{
  "crop_scale_min": 0.8,
  "patch_size": [4, 4],
  "residual_init": "scaled_by_depth",
  "batch_size": 384
}
Rows from block 2 of a small image embedding model, named by matrix and row number. Rows with one number belong to one neuron. Each number is 500 + 25 x the weight over its row's rms, rounded and kept within 0 to 999. All counts start at 0. Numbers have three digits each. After the name is the row's rms in percent of the matrix's.
After each neuron's rows are labels from the 100 images, of 14848, where the neuron reaches its highest value: "peak at" is the part of the image that holds the peak. Only what is clearly more common there than usual is listed. The data: short English words printed on busy colour backdrops.
# fc1: MLP up (model.blocks.2.mlp.fc1.weight, 576x192), inputs 96-191
# fc2: MLP down (model.blocks.2.mlp.fc2.weight, 192x576, transposed), outputs 96-191

fc1.130 157:508495520529517535470500461529506513495509516456452495508495536543522525504538477519513503515491492504496493500479549491507468467501515492493491505521546505524534521550518480473479479519520524520500481515489481496527525531476485504520508473462533473503511484469524503493480483484528523474
fc2.130 150:540437489512499546520495469511505531468497513502501503461455492442469488533491495528518484509490516514449537502464486487490518497497512500458482479540511490499486505496510531511515457549524508487501494524502489500462499487471512499496454508499515436502525531499501510492513447541552476493
peak at: middle right

fc1.199 018:472522473514499470512496541512501523481496465468511466490526501522470530522453520499475505471506535502520491510493494513504504469555567522494501520499480511500510510516484487537484536530506510482476467478480541514523495491525516488539500487538491490540471509469531493487515476506530478497
fc2.199 019:528492504507524488493499514465508504527495491518481505506484470479505464496520471494497502506519507565492511498519531483451516500470439471550522463485500527523500499526485493474475505496438504502552527485487532529492515521524506495469463499504493479487496464501502494501497536488484479477
peak at: middle right

fc1.333 066:496532507489488522489525532475452512546497517495510459532452502474493483504542515506522452480484518517523499535500527445532459521561540460465469496500481469536486508545493519529497492491485498483517487512490495530497500508488481499502509459529473495470486478498542506518457479455457451498
fc2.333 068:489472520513513475466497502503457484514441515490532490528502492509475504499504486470501453507524478488506487467444481496462518517514502474489500536517476555508521492461473476476526472486521496564497497470491497519449486471554480534516527492488493519472480536452483506512483522473469470504
peak at: top left

fc1.341 099:471491470475466509497500496473473476527460509480528505538532466500505501502494478514490520492502484502493469551499488470485451502483509449497474500498525518496524474525461498496502494451403487484542487472465526509503509499454491475501507516515508494500487464563494549467567478498525512515
fc2.341 106:520538503512516496494467511490472494526483461543535496503538526529460490515524559527461491457485521452517450528511518510505494503494482477568486487482485521494546509473502479500519465475498502483498523492483515468489479474540487464485468465492495494501533466498526501486487496497525513500
peak at: top left; middle left

fc1.289 095:483535516500486528512445479463484544535489523489516477493521535491492478427517482495490537526518484478528502508497462485535502537520538481513478484492524490519495510512560479502503522535507445499458492520496546483502525485500501496521505484479517502454475483436499546506474474511528510458
fc2.289 089:485530477493526503486504525505534508517570501499473487511525479525507539494539500485529496539540464506448560447470468499556518508484460493483513511519514491521459497510504458521464476506484486492509490541457486522529513543470518484504498504535512468495523524472532496513538502509521447495
peak at: middle left

fc1.509 040:500492466516492521452491502527476503516446494528509480515488534501523499530523495536525519491486488514457487498509452464531463474513455547497492482510504531495475503508501507492502528468483532459521543464491498488489534499518491484516462472504503526539496504472501492498520529517476525519
fc2.509 042:505506509553447473522519450487525540491505486499476536477499486469500480473506477490514508486529534479486502524485521538503476458523485417497490488516501461473507498506518499528453496498529532540455500531534486508490511474500459483474501510517519485518472506474521462504484504528497497482
peak at: top left; bottom left

fc1.271 102:493499514486497488508496503478464490522505507489530479492510492503545509524473546492495495507468523489464477504505486495498539515440489475506510514526478482535487561516521567472466493475496498498507552475515507480475520445530540462534499454515517503527497479585527510489536472547469479519
fc2.271 114:517490517508481498527506500530513539474499505442517495500513465467502470500507496536516506471523454490515530534490495469505491505448453505516520521487486515477488526460488447480530507511515474497512460493462541510514450487495482506530515544491493544535503523528507515475471487527474492497
peak at: bottom left

fc1.190 033:496528468490502492504455519499503460493444547470524461509505476494499472518480503527485492494469521510459497517488493496445474489493498492506510507519507512489483515493464470492479489462526501491542525452483503500494516496495492503503448502510519511526513530497508498461499479523476490492
fc2.190 035:515489480496481508494494514468480489515443486508519484484525506535521517534526513503486478451488479457537493500535493490519507479482490538539500509489496512498515468512513513474475484474535506525502515535474477485506494479524484525471490481499475518515548455549463557502502504452473498503
peak at: middle left; top left

fc1.57 054:485524505507520502487488527540511502478528507515536547507552442525506516546490482505495518483517469487514507491524476482476489512459496490508508533498505526511501486517493524474483509484463452507527510487460517533503490509450560475496481494483508527470483497529523543470509473516473480518
fc2.57 058:517489496484475492499476515477468481505522515473533477546557512494501487518529519521469501485515513458526496507536540492512507459512506516514541482496503507467518475486483528553449478536517521497504515453510519451486504469528489547528495528534495480538498503534510529490489474506511486469
peak at: top left; middle left

fc1.168 114:483504492506493487453521480518440474530481492512526515541551464520521504486551499511529497471512506519505489496534504466510496489491486500531511518506548562516486501499484483509495521455497504506561518492482553500508484494494514480507519521450522517492468484524463515491501493511506488503
fc2.168 109:495485483566520502538500462510482503516523506476537469485516516484524463461488515590484475484503457468532477556513513487521495501481506465506550490458487469467518527481495478550519488495479517489465492499500515491504514453516519460513506470505514480526504531512491512452492501502484487474
peak at: top left; middle left

fc1.138 117:464514490501501525518470451481512519498461522481483500470473464549519502489487527490431505488489544494524515543490495481486512478496515528502509488491495492527502489497521475495518501520489506496547449495504496504493502522563480492480524470469485498482486486504517529442499507418510502472
fc2.138 119:513498530495504490498493494442520454466513481553541494493513483481434486489494482493461507504490485503486470524510502500474477508475464496524470504498526503559505526498484471519516496503495454442512537524489480506483480509465484518521510554521491499481503497492526483539487470527486521537
peak at: centre

fc1.231 056:534514507466483480520519525546517460534469515475484489476495513459437527522490487489529490501520501513487466521493516482492519500488517468498488491500516472491562504517542541493493495453500534481495480471490503464492500517493513497501508478498439492489469540504522467491464496509466520534
fc2.231 052:519512543500496513538496493514481527452529512509546487563488456473515482497491527475521489512527536528528517501525526504467457512534531475519541517506456525488495539469490506539529473510478493518481528504521543520493477539478468458520521512480512457530472515538539522550502516466502536513
peak at: top left

fc1.234 104:455542464461487486528499491540521493487529485455515547540552500498498501466565480501494489470496484508495500501482447525491493486457476525499451511517515538540512527505550509497489509538463498552509514512466509485538492503508496461506492499449522502530504480514491516506523472502480479481
fc2.234 107:534468529529462467471526494505485473504554501468481485480566468484491482528498509539492485467479469460530482516539520475530511482531500479529530509486470520469486520495515492565510450461487539488463446473454517513492474468525483464505478491549473527455529497465481521482479510525498487467
peak at: middle right

fc1.203 014:438509506539485518497502474486507493539518480511498483498466451481475485505470532558494501498501546477512506475501505472452552451532459506475468521475494544528508480483526487520502535517492489489505541531487483509541482499512510553487484474528454501494479498504476514474490494489482511490
fc2.203 018:527499509530498492522534552488505539455472520528515509515504506489520509503494499485492465468526448554507503547487508540450474581486531454511501506522521475491476486547499493510478501463467506495491499445514499524489488505480503473517517498495533522485496488549520472470463478487519505492
peak at: middle right; centre

fc1.133 058:454526469482476519471523454536494506509483508496486529553532491484498468474508480496496472459495499507482485540513514491515507484518476494494484491493549523473476481504525545499503530458494500504546523452485471491529521513523510492525483480471510544478517457502465489523539478507476469541
fc2.133 055:531502491524453510514528537490501515484508469475505512468523481477468500483515503537496513431495538464516493528527498508491537469513512491514557479481459503510499508518483502584479502475491498464482483473502504480514503492494488443493473497516492480529503533517531517426510494508501492491
peak at: top left

fc1.547 051:522500453519488512521481501469481489551508449511503505496504506496547520528505491584524538498518514462508515520512472473517484501478531539494509448462450533474471481492494519490478530479463514505525520507474510476508491493507503483519483497525470500489503520488543495475458520480454480498
fc2.547 055:516515493511497483462520483481534522488494528557494481497452528512482485505477495499490531516542473501477506488508501503460518454506530486511463511469487531532502490545545531526510513526530473499525525524490465484476505509513524485481521497514511504465492483477474504478482514490505526522
peak at: top right

fc1.213 142:537524500521508466501494514514524518482526461553485520480462476516481520517509512489521540493514544522496526468489517488508511465568517503503493443466503507495480465464523498479458495505531516501466447499494533526505504540516493508508473466515499452485492479521437516492515516497481459521
fc2.213 127:483476510504526485499522548556488509521488502493529431490515526492519496514501479538448496467501508545463488522511516450541442492510494476552536533474516477503506477472507486484534527495508489538480489527473504514540543456513490476538494495497509475522512476468514519470467454488477499475
peak at: top centre; top right

fc1.487 110:521452503486487480500482471446493485498453537504498485518502520473501503454489460552541441477536532439511499545488520538479520504490496518525467491479490523525468529488497456500511518514512485534516489525513473490478458473575509497515530483462482514524518510494478502477462523536499516495
fc2.487 110:474507495472502474508487525540498428507467500512559494525503461518539525476477463513549506489514499527453493520495500508522514497528485494498485492530530495518512485511515472526512549534504503517480481452465507479529489509541488522515500529499543519507525500510509499484483522542497473504
peak at: middle right

fc1.152 081:503525513462505496489499502538529535509498520482540486500450524515512468516510488502501463498500496524515465494503521522527539517491499457506520476555496509514535532515489509524476516491475497527492438530526479502475503469505471496474501495505510514486498514526471503431486491459484517503
fc2.152 085:525474524508500472436471493520487497494488511528509519507519512522512509479454495453465548518468496481538519505457507472502477506532517521513488482492534550502501477509484440538512516494538516505482502508478512511501466469511470502532507521520476507514477493519518499463537500482485473463
peak at: centre

fc1.439 105:435502523495550519487504489525485516523553487495500492480509528481500491488556490473465528488493498529469560525474492488475465505495541484495533501530510467480507511498563505493522500497514482516521464486529515518507519484480543528544478493501486500494518482518510495473474517504481493466
fc2.439 114:526514496497481499498492507509470480507438512484509507490452522522509504490485489484510473478453521479494498509508470479490538508532543511508515561489545500486587499492534526508470492489515496534493477510483442507481504531407509509479506492499505542527516487473494519512470501499521528548
peak at: middle left

fc1.462 113:454508505563489465505517528519489485491486501525525518501507457515500477490484527497543471490523474489508524479501520520529491512493477509493531502517519449527529487505503505445484442527543489540500494517503485451472497487472480469487444539488456524461550486483486514453501502489480552486
fc2.462 105:496465537509503578497525440472535495474487502466509522544557461492486503531494485511511479496505492509498560464481506500525505520499482513453487502462521487499541538505521552499497484527495461520539500519484489483514520538458481524547473489480504456516525504533493532527497518526472461516
peak at: top right

fc1.48 164:495506533477490494495448468521510521505529451539553506507496456501483458466544480469492490476494510513519481522525504491444542481473487491516483526507501528487486446521496499506463492493489526535510491493474497501475450534558436509528502435450503535481480495487475510513458509510505493506
fc2.48 162:534460457498491493514510504480502544519478502513423529488480475489516501511490464495541517523491500499535503491496466510496528552481494506455529534500440520523478498481526505479509495510508530493489491491533541490519552511534470508477436554521529455509512539507480499492487500478533498532
peak at: middle right